Rows from block 2 of the text encoder, named by matrix and row number. Rows with one number belong to one attention dimension. Each number is 500 + 40 x the weight over its row's rms, rounded and kept within 0 to 999. All counts start at 0. Numbers have three digits each. After the name is the row's rms in percent of the matrix's.
# v: attention query, key and value (stacked) (text_encoder.blocks.2.attn.qkv.weight, 576x192, the v third), inputs 96-191
# proj: attention output (text_encoder.blocks.2.attn.proj.weight, 192x192, transposed), outputs 96-191
v.14 096:409500500500500445546536500545444491500500500500465500500500500500500500500527500500500500500500500500500500500584500500500500500500417400500500552500500500553524500612500500378500500539500500500500500500500500405500500500604500500500500500500500572412558500500404500500500500500500561537
v.15 093:500500500581393500433395540500466500539460576500500500500500435442438540500407500500500500500500590500500500500500500554500500500500500500478450569500604500500347500500433500555500550500500500500500500500500500500500500500500500543500500500500500500500546500500500372422500500548500500500
v.16 103:500500500469500500500562500500500500500500500500500500500500500433431500500500500638500500500500603500500500500500500500431500500500500500500500500500392500500500559500442564564389500500500500500500500500601500500536500500500500500500500500500500500576470475500500500500446581500500500523
v.17 095:500590500500500500500441500500500560500500500500500500500500454500500500500500562500500500447500415500500500500500622500500575500500500500471500500438346453567500579500500500500500500500500536500500500500404500500500500551587500500424500448500500500500500427500500500500500500500500500500
v.18 086:500500500500500500579434500500500573563500428500500500500500500500500500500407500414500500500473457500500500500500500500500500529500453500438500500442592500500500500584539500587500438500532500454383500500500500500564573478500483500500500500446500500500500408500500500500500500500500500500
v.19 079:500500565458500500461453500500585455500500500500544500399500500500500500460443500500500500500613500551536500500500561500500599500500500500500578450384500571500500500500500464463500500500500500404569500500500500500562500526500500500500500556500500500500548403500582500500379570500500500500
v.20 101:500500500500500500500562435500500489500500500500500553500500500536500500415536500500446387462500500500500500500500533500500555500500500500500500500550453500500590500500561611500568500500500500500500565500522500500500500500601500566500500515500500500500500392500569500500408454402500500446
v.21 094:500427500500500500500500500500500500500500615500500500573532408500500459500500436500500500500500568500500500500500500500500500500500500500416500500500438500500410500500386373500500590500500500500500500500500500500500516500500583500500500426500500500500500611500500500500500500569500551500
v.22 107:500500500500500409500500500583500410500500395500552500500500500577445500500500500388500500500531500407478500500500438500541500536500557500500451500500500500433500500500500424542572448581500500500500443458500500500389500500500500500445500500500526357566583500468552500500500500500527500500
v.23 074:500500500500500574500500500425500500500500500500500500500500500500500500446372500500500626500500500548500500500500500500500500500570500500399500500645500500500500500431500549500500422500500500500500500546500500500500500398500554500500538407427500500500619500560500500500500461542437500500
v.24 095:500500443425500500500456500500500500456500500500500500440438576530500599572465500500500458500466500448562500500500463582578500548500435500468631595556596560500530448570587500500500540500500500500500500448500364452500500500500500500500500500500500500453475374500500500413500500414500500500
v.25 100:500500500500500500500452500619500462556500500500500500415500500500500500402466500404449413448544500500549573500500541432500500500500500500500562396517404500425573500500410500500500500500500560500451603500500500500500500500500500500500500567500465555500500500500500500500500429468500477467
v.26 090:500500500500582439545424500500500500521500500400500500500500500500375500500500500500548500500500500500500500500500500500451500500500436524460437500500500451500557500500417500588500500500500445500417500604500392583553500500438500435500500500440500500500500500500464444500500500500500500500
v.27 091:500500500468500500500500500500500500500500500561598500566457500500500500500500500414500500500500500500555403500500500451500500500500500500602396500500500617500384601500500500500421500500500441546500562500500500416500500500500500500500500500443591500500500500537500444500438500526500500500
v.28 083:500601500500500500500500407500576569500500500500500500500457500500500601385500424500500500500500500440464500500500500500434500563500562500456500500500460500500500500500577397500500500500500500500419455449544556460500500500500500500552500413570500500500500500628500452500500381409500500500
v.29 083:500500500500500500547500586500500500500543500500500567581500500470500500393500500500500575500489587553561500500500595435500441454489500500500429445500500500500500424500439424500474500500500500500500500453500500500500500500500399500500500500500500500500500500423414500472604500500500500500
v.30 098:500500500500500500500500500558559500500603569445500500562543500500559500582541543500500465500599562500414500500500500500500500500500418500500500500500500500500378500533500500500500500500500500500424500500443575500500500522500526500500500500500500500500631592540455500554608448583571500442
v.31 092:414500500500500561434558456411500438500500500500500540500500435531500500500500500500568500500500542500500500500500500500500619581611396606595415432500556500500500500446500500500500530500500378500584580554500500409500500459579500468500500593500500500500450500500444500582545500500532466500
v.32 111:500500401506493578551500518500500500456500500500500500500500576560500500519500450500500500452500415474500500568450500500500436500500500500411500500500500558500500500500562500500628487500500500500500547500500500500500576500500500500500500397464555500500500500500606428500500500479500500500
v.33 106:500500500500547500445472500500500500477554531500500500500500500437500423415483500500500500500592500500500500500500500500476500500530571500500630500500418500500500539468500573500500500500568441535500500540447461569500500468500500500500500500500500451500389485500430500465553473411465500500
v.34 096:500500500500441500437500500500500500500500500500500571411500500500500500463500447390500500500500500447500500500500451452500500500500500448500500500500500619431410500500539500500500556500500500470500500449500500500500468500500500500609500458415543419500500500500500500437500500500500500500
v.35 093:500500500500439584563444500500500545500610500510447500500500416590500500420500463500500500500500457500500423634500500426581399500428500500355500500606500500500500458500500500573500500500500500500500500500500500653442563500500500500500554413500500500500476500500500500500586539500500426500
v.36 104:406433547423595459564533533500500500500500433500500500500438500500500434500500500500527500500427500500500500500500500500500582500500455500500401427500599592500500500500500500500500500500500500539466500500591500500500500500500500500500500500449560528500500500500500462500500562431500500500
v.37 103:500500500500565500500500500500500500500549500500500500500500500500419500565500500564500500500500500420439500500500424500533500500500500500500500566500616500500500500581500500584520500500500500500430445500500400500500500500500500500500500500500500500550554419500500500500610586500500577500
v.38 080:500500500500472500500500500500500500500448500413500617530581500500500500500557500500439500500500500500500500383500500384500456458500458427500500500437418591500500500500500500436500500346500500500500425500500500500552500417500500500500446500500420500500435500500500500500500500500500500500
v.39 088:440500608566556500561500500500433500500461424500500454500500675500500500500500500500500462500500500500500500500500500551500535500500644500500500576500500500500500500500615500410500500500500500396500396500500500500500430500449500500500524500500500500519500525500420500500500500500428500500
v.40 090:500500466583443500436500500500500544500500500538500518543500544500555500500500642500533544500500500472500500500500500500500575500485552500500560500551500500500500500554500584500500500500500480606598641500500625500440500500500500427500500500534500500500500500500403500500500522500500500500
v.41 091:500500500542597500500500500500500500500500500500500500500500500500500500500500500500500500416500500500500500500500551500500628500593500690500500500500500500500472500544500500500500500500500500500500500500594414565419500500500411500500449500500524500500500500500500500500500399319500500500
v.42 099:500500500500500500500500500500500500475500500500570500500500500500583500500425500389591500440467519565500579377417500500500401598500500500500414443523500500547500500500500500500500469443561500560500579500560597500500500500500500500500500435500591462540500500569500500500608500571588500500
v.43 122:568500500500461500500500500522500500500500500500500500461500638500500500548500566500500570500500500568500548390500500479500500500541580500500563500500500416500500373500500539500500483465500448500500552500500500619500555500410500500500500447500500500438500500500500535451500431413500500575
v.44 113:524500500500418450500500500624409500557584513500500500500500500478500468500560544500500426555500500500500500552412500500500500401500500500500500500500432500500500599458427437500449500578429592500500438500500455500448500500500500500500500557500500500500587462500500500500500500500500452500
v.45 094:500500500518500500546500500572500500500583500500500500500500500500500500516500449500431500500500500500457500458500500395500456500500500567556500415500500500500500500500500500500536500521603500500500500500500518500406612432500500500500500500500500500500437500500500500500500500500500416500
v.46 102:500500500431500500500594417500475571500500461526603500415500465500500500569500500539500396500500415500455363511500500500531500454533500500575500500500568551500500500500581500500500428500500602500500500500500420564500571500513500500500500500435565573500500465500500500500500500500500399500
v.47 099:569500500500500500500458527577595500500500500500500500531395500447500462500500554500500500500460618500500500414500500500425500500500500500500500500500500500500500500500500500432500500605500500500500500500500500500500500500500500436500500500500500500535500363500500600395500500500500598500
v.48 088:500500500559500500500500445452500500500500575500500417500500500500500500500500500500543500500500387500500500500500500500500500454500576500546500589500500500500663605603500500500500500529552444363500439603315500500500500500500500500500500546500500500500500500500500605422500441500364500500
v.49 080:500500500500500608500500435500500465500500500500500500623500500500500500500500500467500500500500500500480500500500500500395356609500500500500457500500431500500500565500500572486500500517434609500500500500408500534500500586500590589500500500500500500500603539500500500598500500500500536500
v.50 095:500439500500500546500500443566500500519500500500500500387500551500500500500500500500500500537500500500500500500500500500552562500500616431500585427568500500434624500500500462388500500500500576593500528500500453500500599500500414500500500473500500418432421418500523560500500529438426500500
v.51 108:500500500500500500500500555500500500500500445500500500500500532500586451579571500500619500542500500500500428343524500500417500392582500402544500500500500435500541500500500410500430500500500422500527500500500500541500500500500500522500500500500500500500436500500395574500500607500515500500
v.52 088:500500500500500500571500500500535500500500500500500500549449500500500500500500500500500467546390500500452422587500500441500500500500500500545500500500500500500500500500500438500500500562500500500551450500500500427500500500580478500500500558500582500500500500577500468500500435425500451537
v.53 083:500500500500573500500500500500389561500500500536425500500500635543500500500500500500500500500500447500500500500500500575453500500583500500500500500500500394500500500462500560500500452500570500500500437500500500500500500500500576500449564500500568500500500500500500500594500451500500500610
v.54 111:500434422500458500570500500500500500500500500500432500500500500500500500454500458500500500398500500500500461594500500500517500500500500500458500500593500529500500500500500500571443500485412500500500500500600500500500500500500500486500500500500573500500500500449567500448500500441426500500
v.55 096:500500500500500500500500361558500500500437500500500500500438500500500500440500500500500500500500500500500500500500500500523500432590500500560500500551500579500455563500531500500500464500500453500500500500433405500500500500425500539500400430500500419579568388500576555393500478456500500500
v.56 097:500500572500419500585436500609459500500500500500449500500627500500500484500500458500500531500500448500500500561500500404561500463500500500500500500590405500500570500500500500500500422556466500500500450500500500500535500500500500500500500500500500500434500500500428500500500533435435500411
v.57 088:419500500418500599425500430500584500500500500500552464500500543500500526500577500441500500500500500394500444500500500450500500500500500500500500434516500500500427500500608436571500500500500500500454434500500586500500500500500500390500500410544560500500500500568636500500500500500500500445
v.58 093:500500579500500434500500547500500500500500413500500500500449500500500440543500500500410500500561500500455500525500500436500533500544500500553428500447598581401476500500500517500500500500500500500500440417500500437500500500500500500539500500500500500500500500500568500500500500500500413412
v.59 101:500500500500500500606500544500484500468500434500552500500500500500500500559500500500465500500500500500431500458459427500500438548500500500500500501500500478500500500500538500500500500500500601500592500500500500446613500500500500500449593500595500500500500500546500500500549598500577500500
v.60 084:598576500500500500500422500500542500500500500579500489500500603500500500500500500500500500459500500500500500597418500500558500603500500600439500500500500522500500500500500377500500500500500500500500614500500532500500500500500500500500486500500500500476500500500500500405500449500446500612
v.61 087:500500500500500500500500500500500500586500500500500430526500431500500500410435500500500500500500500500500500500440500500500500574500500469500411500500409500448500626500500500500500500614500590500500500609500500500500500550500500500500500500500545500500500500500560500616500500500500500500
v.62 087:500500470500500500404500500550500361582500500500500500590500500500500500500500500500500500500417500500500442500353500559500500500576559500500500454533421570500500548554500500500500451601500500500500500500500451500500559591500500500500500558500500500500500500500500571500537567500500500423
v.63 101:444500500500500620448500500428500446500500500500610575547397500530500519462500500500500500564459500420500500500442567500500500569500500500500500500454500570500543500500500380500500500500500502500500446445599564500500500544500500595500500500500500500500500500500540500500500435500500500500
v.64 087:500500500500583500500500355500500500500500500500446500539394607500425500500500425500500500500500673500500555500500500500423500500544424415500500437500500500500500500500557500500566585500500500500500500500500500500500500500500500500455500500404543500500500500500500500500500566416500572500
v.65 095:500500500500500601372500500463397547500560500500500500500500669579500500500458500462500558500500500455500500500500608500555500500500500500598500500500500500500500500500500500571500500500500500500353500500500576500446500576500536500593551500500500533566500548500500500388500405500584500500
v.66 111:500500520500500440554500500500387500500500555500500545500500500500500500500500538500500500500500500500500500500529500500500415420500500396500500500500500500500564500500500500567572500500455500500500500529460432614500586500500500500452500565579454500500426441500551500344500500500593410500
v.67 097:500500500450500500500500661500500500500500500500500472500500500500500500500500500500401500500592459500500500530430500500500500500500500500418500500500500500425500423500500500500600448672500457500500500500544500500500500500500500583500500500604500373500500474500623500553500500500500500500
v.68 107:412500586500500500500500429500500500425500587559500500500500500447500500500564500500500500565465500429500500581500529396500413500500500500454500621500500500500500500500500500500500500500500453500500476500500543500500500500596546500500500500500472500500465500500500452553500500542453500500
v.69 112:500500500540500500460500430430500500468500500500500500493473500500572529500421500500619500619500528500500500500500500500500578500500500500500500366500456500500587410500500423500415466500500553500500500500500500377500500543500500500500500590500500500386500500446500500500454500447418415500
v.70 112:559500500537424435500532500500500500582500500390589471500500500433598422500500590500500500500500500500442500500500500500500500500500500500500500500500500500445500500572483500447467500500500500532566500500500459500500410542399500500500429500436500500616500500500594500500461500500500567500
v.71 115:500500500500500477575500500500508577500500500440500641500500465614514460559500452604500575614500500500500500462500500454500500500500448500458500500574500500500500420500500409500500418532586500448500539500500420500418500500500500500430500382450557500445500500500500500556500500500584407500
v.72 106:500500406500500500500500500500500500500500592435577418500500428500434500500500444500356552500566500500500536500500447537500546475452500500500500500500500500563544500500500500500500500500500500500500500482500500500500403600500500562500632566589500500500500500500500500500500500500500435500
v.73 115:500500500500500500500500500500452429500500500590469500500500500500500500500500593500500500500500500520542500443500476500553500500500500422454500500500500540500500608500546550500537500500500569500500500500500605500500481581500500553500500500500500500556500580565599500500566500500442500500
v.74 099:500500500564409448500500500500500500500425500500500480384500431410500500500500500500500500500500500500500500500500500586430500500500500500500369563500500500500500500639444599500500500500500452500500360582500500419500500543500500500500403421500500409591447445500436460500500500500500500500
v.75 100:500500500474500500500500500500500500468500500500500500500422500402500500500500500500500500549500500500570500500500500433500500500500500500533500500500500439500553500500500500500542500500500500500500500585500544500500431601500500500500500500426500608500500409500500500431500500500521500500
v.76 134:547544454500549500500500522500500552500500500567500500528500500612356500500500500500500500560500490500404466500452471500500500500601500500420582571469529435500500439455500500500500429500500500457442548500435500500500500500592445500500500500500500500500561500541500500439500536476600447575
v.77 099:500500500500435500500393428500500500378438500500500500500428500423500446500500557500500500500461500500500530500500458533585500426448500500500500500544543500500379500500432500500407500500500521500500500500500500500500500500456544443384424500500500579500500575500500500500500500635500500379
v.78 099:500500500500500500500500446500500545500500500544561500500500399500500424500500500437656500558500500500500500500541500500500517500500500500500500425476500550500415572500439500500500500436500500500500562453500500414500425566443500380500454500449500500500500500500421500500500576500500500500
v.79 094:444500500500500525500500404500500500381500500500416500500500573500449588500500383543500544500500500416551577500500500500568500500500500524446500500500500527500500500500455454500500569542546500500500500500586500500523500534500500464500500593540500500391533500500500500500500500500500408500
v.80 086:500500500567500500500587500500500500500500500500500500448500500452579500500608500394500425500500500500500500500583500500500500450334528500427500500500500500500551500500500500500479500500500500500500500598500530500500500558500500407534500500585500500500500500500500500510500500500500424500
v.81 088:500518500500420500500414447558500527403500500500500500430500422500500500456566500500500500500537500589500562392500500500456500569500500500500500433467500500500500500500530500500500500500500588445459500500500500397500583500500500500500437500500500500500500500500500500586420500404500596500
v.82 103:534500500500500500500500587500536500500500500500500457591500500500500462478500500500569500500500500500500535429500500500500500500436500438500500451545500443500500500500579500500524614500500447500500435500500500500500406594500500546558613500500416500543500587500500435500582500500479500540
proj.14 080:500500500500500500330500420500557500500500448500524500500500500500500500500500500391600500500561608500500500500500500500500500500500500560459500451500636580500385500500500432500500500465500500500500500500500500500405411500665500500604500500500500500500500500392500500500470378500500437500
proj.15 080:625500500500500500532500500500500500500500439500500500441500379554500500500500500500500500500500466500500500500500549500500500500500500500500500500500500500500500500500500550500453390500564500548522539535500500500500457500500500463500500500584612500500500500500500500401500500500579500500
proj.16 083:500500500547500500500500500500500500500452614500500514500500500500500500432500500339500500477500500455500555500500356500500500500500500500500500500500500500500500500500500500500500500500500500563500500500500500500500500581500425500500500500500500412500500500500500500500500423500500500500
proj.17 090:500500500438500500500500500500419519500446500500537500500469546585574500500500500500500500600500500500500500500500431500500500500500500500500616500500616500500500500500530500500500456500571500500500500500675468434428390500464471441500500500500500500546500500500500500577500500500500500500
proj.18 070:443500500500500500590500500552500500436500500500500500500500500589500500500607500500500500500500500500535423500565421500500476444500500500500500500500500396500500500500500500500500500500500581500500500500500500500500469500432500427500590500500538500500549500500500500500500500430500544369
proj.19 071:500500410500437406608533569595500540500439500500437500431500500500575500572500500500500500500500500500477500516500500500500500500500500500556500500541500500500500500500500500389500500500562500603500500500557500609500500500500500410500550500500451500500500543470500559500500500429500500500
proj.20 097:500500415500500500500500500500590500500500500500500439541500500500500500558500500500500500633431500500500561500500500500500500500500500399500500500500500500500500500500500370500500500500624500500500500563500500500500427500424500500444500500358455457500500500462500500500500572500500425500
proj.21 096:465500632500500500401584500500500500500500558559500500500521500500500500415500500602500536500500529500500595500500521626500500531500500500500500500564500500500435578500500579500500500585500500500500500565500588500500500500500465500500500500578590500458500500500500500500500476500500563500
proj.22 112:462500500500431570500500408500500534500500500500440581500569500500500500500500411607500500560472500570435428548500500500444500424500500500500500500500500500418568482500560500471500583500500500442500500500452500525500500500500609500500422500500500500451500455552500500604500500500500500500
proj.23 074:500497443500500500500500500500500500500545424500500500500500500500500500500500418428451500500500615425565500500500500500500587500500500500500500375500500500500500500500500427640500634500500580500558500500500500435500500500500500500584500500500500566500500500500556500542474577500500500341
proj.24 070:500500500500500500500500500500500544500500412500575500500500500500500500500500500569500500500500500500500500500500500500500500500500500500500624455500426500500500500500500500500500334448500500500500551500400431500500500500500500614500500500500384500500500500500500500567420500500455398535
proj.25 078:500447500500480628500500500500544593500500568500500500605575500500500500500623500500564500500500500469500500500500500500500500500500500500500500596500596500500500500500409500500500500468599415500574500500500500500500500432500500500500500441500536500500500554500500500500500608612500500500
proj.26 079:597500500500500410500564500500500500500500500500500500420500500500500500500500500500405500500451532500500613500500500591500500500500500500550500583500415500500500500500615500500500500500500571566500500500500583593500500562500500500500500459500500500500402500500500500500500500500500500500
proj.27 097:500438500500500500500500500500612500500500500544500500500565500500500500500500500500594500500500469500500500500500554555521500500535500500441500570500500500446582500500500500446553500500500500534575500574500521505500500500500500500534500549500500500500576500500500593473500559500500500500
proj.28 084:500450455500500500500500593500500500500500500446540619500500500500500500500500435425500500500500500430500500500500500500500500500500500500500500500564500500500500500500500500500500617500577500500580500578500500574500500557500500500500453500409500435430554500579500612500500471500500629500
proj.29 088:500500500500523540500500500500414559500500500575500500500500500500500500500500500500500500500500500550500500449500500500500560500500445500500500500500500443567412500436500618480500412555500500500409570500544500500500500457473500551500500500608500500500500557500500524500464500500610500500
proj.30 091:445500500500500500378590500500500500586500500500500500500500500500500500538500475597500500568468500500500500500500500565500500500500500500500500429500500500500552417449414500500500500500456500500500500500500500500500500500500523500500500553500540500482595364500540428500500500500500500500
proj.31 081:500500432435559381500500500577500500500500348500500500500500555500522500500500500500500400500500500500500500569423500418500500500500500593500400500500561410572561500589500500500500500437500500565500424500500500558580500500385500545448359500500500500500500468500500500500500500500394500500
proj.32 089:500500500500387500500500457500500500500500500500500500500500451500500500413500425500500500500445500500500410500500500500500500377500589441500500500500500551537500500500500500500500586500500500500500500500500500437500500500500596543500500500389500500500600500500500578500588500500500558430
proj.33 095:500500500581500500500516438500417500518500500500500500500500500500500500500552605500500562500500549500500500500500500500500500500500500500555500500500500500500500581500428558455465436500500500500451500500500500500500500500500500426500573500603412500500500500462500500500500528408427500500
proj.34 084:500561543500500500500500500500500500500500500410500452500500500500500409377500425500500553612500500500500500597500500500500500500500500391500575500500500442532500500500500500500500500500500500542426500560500500500500500500500500500481500510500500500500644500500500500500500584406500500500
proj.35 090:552500500543500500468583500500468466500500538500500500602443500462500561500560500446444500500500558500500580415500500625467500500500500500500500500500411500500500500500500585611500500500602500500500500630597500500573500494500500500500500434500500532500557500500500500500500500500500567500
proj.36 103:500559436500500500584500516500500500413500500500500500500563572500500500661500414500500500500500500500531500572500459500559500500500500500500500500433500422500500500500500500500500419500500500500500500500443500500500450500407500567500430500451500500500500500500500559500500500500500438500
proj.37 087:548500500500500500489500500458500500500500500500500500500500394500500562500368500500500500348500448500500481500586500360500500416500460500500500500471500500435500500500609500500500500500500500456500500500420545500540500565500500500428500500500500500500500464500500364457500500500432500534
proj.38 065:500500500500500500500500500500460500500659500500500424366418658500500587500500500500500500500500500500500500500500500500500500500500625500500500500500500500500431500500500500500459500564500500500500500500628500500500500394500434500500500500592500540500533500500564500500500500348572500500
proj.39 093:500500500500437500500500449500547567500500500500500500500500500500432500500500500500500500528586500500549500519500500500500500500500500500500441419500500500431500500500500293500372500500500500500500500500399500573500500472508500531543500543462500500500500447500546500500500500428500500500
proj.40 078:500500500431589582588500500500420500500500500500500500500500455593500500500500500500500500500500500500500500500500500500587500500500500500505475500425568500500500500500589631500500432500500440500500500375500500368500500500500500500426500500650500500500500500500393500500500500601500500500
proj.41 094:500500500500500500500500500500500500500500424500500500500597577500500500500500500588429500589388500500500500500500500500500421583500534434500500500500500500500500500500500543446500500400500455500402500433500500565500500500391500414467500500500390500500500500458500500500500500500500500566
proj.42 097:526500500500500560440540578426500500582575445500500500585500500500500500500500500542500454500500500500500500597417500500500583438500500442407500399460546500575556500460467520500500500578500500500500500382414500382500410500500500500500500500500432539500500500500530500500500500500500500500
proj.43 093:500500500570500500500500500500500445500500500500500500462632500420500500444500500500416500500521505500500409500395500500547500500455500500461500500500500585500500500500500500500436500500400500500500440500500500500400500500500500500500500500626421500500437613500500500500500500500500500500
proj.44 094:441538624567500557500500444416541500603500500500500500500659500500500500384500500450500583500500500500500500500500500562500500524415500432445547500500448500500437500500500500500500500500555500500500500577604500500500500500591500500500500500500500500500500500500582500500429500470500500500
proj.45 087:500582500500500500478539500500500500500500500500500500500605500500607500500500414500500500500432500548500500500500500500500500500500500500500500500500500500500500500500379500483435500500455500416394500500500500500500500500500500500500500534348500500500540627500500500500580500634500500500
proj.46 080:500500500500560495500500500572638500444500500429437500500500500500500500459500500346564450500500500500500500500500500500500500500500500500500524500500410500500557500500500500429500500500585500500500500500500578607500500500500434500500500500348430391500500554500580500580500546500423531500
proj.47 115:500500420500433500500500446500361500500500500500500500401500500500405500500405576586500500500515500500500379500500500500500500500473500500500500500500500455500500474500549500427429500500447473450431500500365500500500500500500500500500556500605500500500475500500500500500500500500500500581
proj.48 088:500535575519500542377500392500500500500500500500500500500468500500424500443500608500453436500500500500500500500500500500500500500500500500500500500500500500500500500500500388500500500414500500500500417500500449560500500500500500500500500438500500500500500473432379500500435500424424500588
proj.49 076:500500500500447500387500500500500500625500500500500500500398500448500500500500500500618500500500500500566500500500500500500500500500500500500500500500500500500500500500500500500435500646500428500569500435500500438500413500598500500481500500500500500500500400500561500454500500500500500500
proj.50 089:430500500500500559500522442500521547500500577500402500500578580466409456500545500414500500500593500500500500500500500500500500500500500500500500500500500500500445500500500500500500545444500500378500500500500431500500500500500500500500500500500403500500500628500500500568500586500500500500
proj.51 097:412500573500500500500500466500500500566443572500500500500500500500449500458500500337530500413593500500440584565500500500500500500500500624555500500500500500500500585500466500500500500500500534500500500578500500500417500500580500500500563596500500500500500500500500500553448500500458500483
proj.52 078:500500500500500500500500500500500528500500500500631500500500500500500500500500500500500500500500500500500500500500424500522500500500500500500500500500500500500500500500531402500500554500500500500411542500500546500500500500500500500500406500383440500447500500500575500420500500500500500500
proj.53 069:500500500500500548500500500500500500500582500500500500500500500500500500500500442500500500500500605500538500500378500500587500500500500481500381365500500500500500500500500427500500500500500500549445500500500500500500500500500500500500432500500368500500425500500500500500500500500400500500
proj.54 081:630500500500500500500500654500500500500500429500500500576500500500500500500500500500500500500500500500406500500449500500500500607500500500500500454500500500500564464500500500500544500538541500500500500443500500500500452500500500592500500500500500500581500500500500555500500500500600500500
proj.55 087:500608500500500500500466500500657500500500500500500500500500500445360500500500500500500500500500500500427445500500500580500500500500500500500500500500500500380586500500591500500500605500500500500500500500500500568500500500500500500500500500500418500426500585500429500500500582500500500500
proj.56 078:500500500500500500500500454500580500500500500440532448542500500500396500500523500369500500500500500500500500500500595590500500611500500500500500500500500500577362500500595417500500500500549500413500500500500500393453500500500500500500580500500500500575500500400529500500500409500577500500
proj.57 100:534500500500500443500500517573500588500592500500500575500549500447500500427500500500533541500500500500500500554500545500500500500500532485500500500500500500500500500500500464500500613500500500500613500500500500397500500500500553555500431500436420500500593500558500500500500500500500592500
proj.58 088:398571500500500500500500500500500442411500500500500500500647500500500500500500353500500500500404500596500395500500500500500434500500500500500569500500500457500500401500500401458500500500467500500389500500500500500500500500500577500500500500500500446500459500500500500500500597500500500500
proj.59 101:500500500500500500514544446500558500646500500500500559500554500500500500500415500407536500500500500453500500500500500500403597500500500500417500403500500500500500448500500474500500500500500500500500500544433500439500500500651500500500437500380500430500500500481556387500500361500500500500
proj.60 093:500416447500500500500500500576500500500500500551500500460500500500533500437583500500500427500500597500500406500500581500427500434500500411536413500569500455500500500500418551500500500451500500500500500500500500590500500430500446409500500500500500500500500500464483500500589500500500604500
proj.61 091:500500500393500500500500500500500592500500420500557500500500532591575500447500500598500500500500584500500562541500500608500500500500500500548500500500500445500500500500500500500500500500596500586500366500500500500500384500500448500500336500474592500500500500500390471500500434500500500500
proj.62 073:500450500500500713500500500365500500500533500500500500500500500500500500500500500500500500500500500500500500500500622568430500500427500500500500500580500500500500500500500500500500561500500500500500500500500407500500500500500500500500500500500436500608500500500557500500386500500500500546
proj.63 113:500500500500500435500429555557541562500500500500500500500500569500500500500604450500544500500500500500500565513500500500500500500514500500555500558583420461500435500500500448500500533500500500500500500577500500571500500426450436500500500500468500439500500500588467523500500556440500500500
proj.64 097:500560500500500406500531593453548500546500500500556500500500500500422500500500557500500500500500500500477500500433451430500500500461500500500500500500427500500500500386500524500396500443462500500500500500500500500500564500500500500500500446539500500500568500500500409500632500543559453500
proj.65 093:533500500576500500500500500655500500500410500500500500500500413424500415500580500596500500500500568500427500500546373500403549574500500576500439449500500500500500500500500500500500449500458500500500500422427500500582500500500500500461500500579416500577500389559500389500436611500432500500
proj.66 109:500500500500500471500500436500500500500500500420500500500500500552500432500500500500500593444500500500500553500500500570402435500500500500500500500623551500405500500500500544500500500500500500428500500500596500500500420500500565500500500540500500500500450500425500500500500618500500500429
proj.67 094:500500500500409500500500403575424422561567500500500528500603565500500408425500423439500500500528591624500558500500500570500500500387500500500523557500500500593575500500500500500500500500500500500500500561500500500500500500500570500500443500500579500439500500500423500500413500500597447500
proj.68 112:500500500585633500500500500500500500500500452580500500485500500500500458429430532500500500442500500500500500500464500541586437500500376500500465500500565453461500500500469543545567500500582500500500500500553428500500500500500500554500500500500557500500544500447500500431500500500548560500
proj.69 112:500500500500412590500500500500500532375500500416500500500500434500500500500500437500500500454500425404500500500465583471500500500500584500439500500594500500500500500500420500500500500500593500500500500500588500500500500500500500500500500500500500500500500500535500500500589500451567500408
proj.70 122:461566500456500548500500559412500500500500500500500576500500582500500602500500391500500500618486459500500500500500500500550537469500553500500498500500426531541500500500556500500500500500500500500500500500500576500391500500500431500537500500500500500500500500500500500570500500500563428592
proj.71 107:500500500500500500500500500500500439444500588417500500500500500458500596500500500402500413500482500500500532500500500545500500500500462500500543500500453500554602561500459500500500515500500500500529500500424500500500500500500500421500500579500588500411500500500500410500500383542500500500
proj.72 106:559439617504500561500500500500500500575500500583500500500580500500500500500500566560500434500500500500500467500500500442500500500500500500500500600500500533500500500500419468500500500500500500500598500500411388500592560500500500500500500424500555500500420418500500500500371500500500567500
proj.73 126:500500500500403500500500500500500441569500438500500500500538551500500445569500500596550500500500500588500500500550576500500500500428530500500500500500500500500519366500500500500500500500500459569487409500500458366500500458411552500584439500500444500500549500500466566500500586500500500566
proj.74 099:500500539500600549630455500386500500466560500500545500500537500583446500500475500500392500500500500500500500500500500564500500500500405500500500500572591500535500559500590500500500500426500500500500500500435500500424420500500500500456500637500500500426500500500500626570500500541576578575
proj.75 110:500500592500440500500500500567500500500500500556500500457500445500445452442500500500544500423528500500500460500420437500500500500435500546500500500500511500583500500500492500500442412500500500500500608500417500579500500500500500500500500500500500500500500550500443500438500500500553500521
proj.76 135:500500555500500461434435411500500462500500546389500500500500409404571514573500500500500500455500500500529500500500500500500500500500500500553500441568500500453554500500500500500534500500434500532588500500530500500500500500446591500500500500500535500500440500500500441500500447570422500432
proj.77 109:500500394500500500500500500500500500500500500543455500556500500500500432438500500601500500500560500500500467500500569500454500500566500500500455500500500500431500500553500500500500572500500397500500399500442500500500500500618408522500590445500447444537557434500599500438500500500464561500
proj.78 110:500531500500500500500500532365500500500462397500500500500500500500500513500500500500500567517436500540500500500500599500500500500590466500522391500609500453431500447500589500500500500500500500500500500500500558436445500500464500585550470615596500571500582500500500638588576500457500460500
proj.79 088:500500500500538500500561500500500476500561500483500467500500421500500392500558500500460423500412435500457500500500500459440457525500500500500500553500500500500420528413402500500500500500447500500481500435500410500500500435500500500500590432500585500500500558500500500500500437500500500435
proj.80 083:500500626500500500500500500459500628392414500544552500500500500587500500456424500557459558500500500554500527500500557607500453500593500500500500567500500500500500500500450500500500437500539500500500500500500500500438500500500456569439500550500500500381500500500435500500500500500500500500
proj.81 091:500500500500576500578623500500500500500500500500500500556500688638579579591500398500500400500500500449500500500424500500500500500500500500500556500500500500500500500500547500500500500500564500500500500500500500500452416500500500474568500500500599500451500500545500500551500500500476500500
proj.82 118:473500500437393500520409500419434500566474474500500500500500500500500500500500500500500500500527500567556500500580500544500489500500500500606500500500500431500500500500479500500500500500428500500500500547440570426500500500355500571524500557500446500415500436500500540500500544500500500612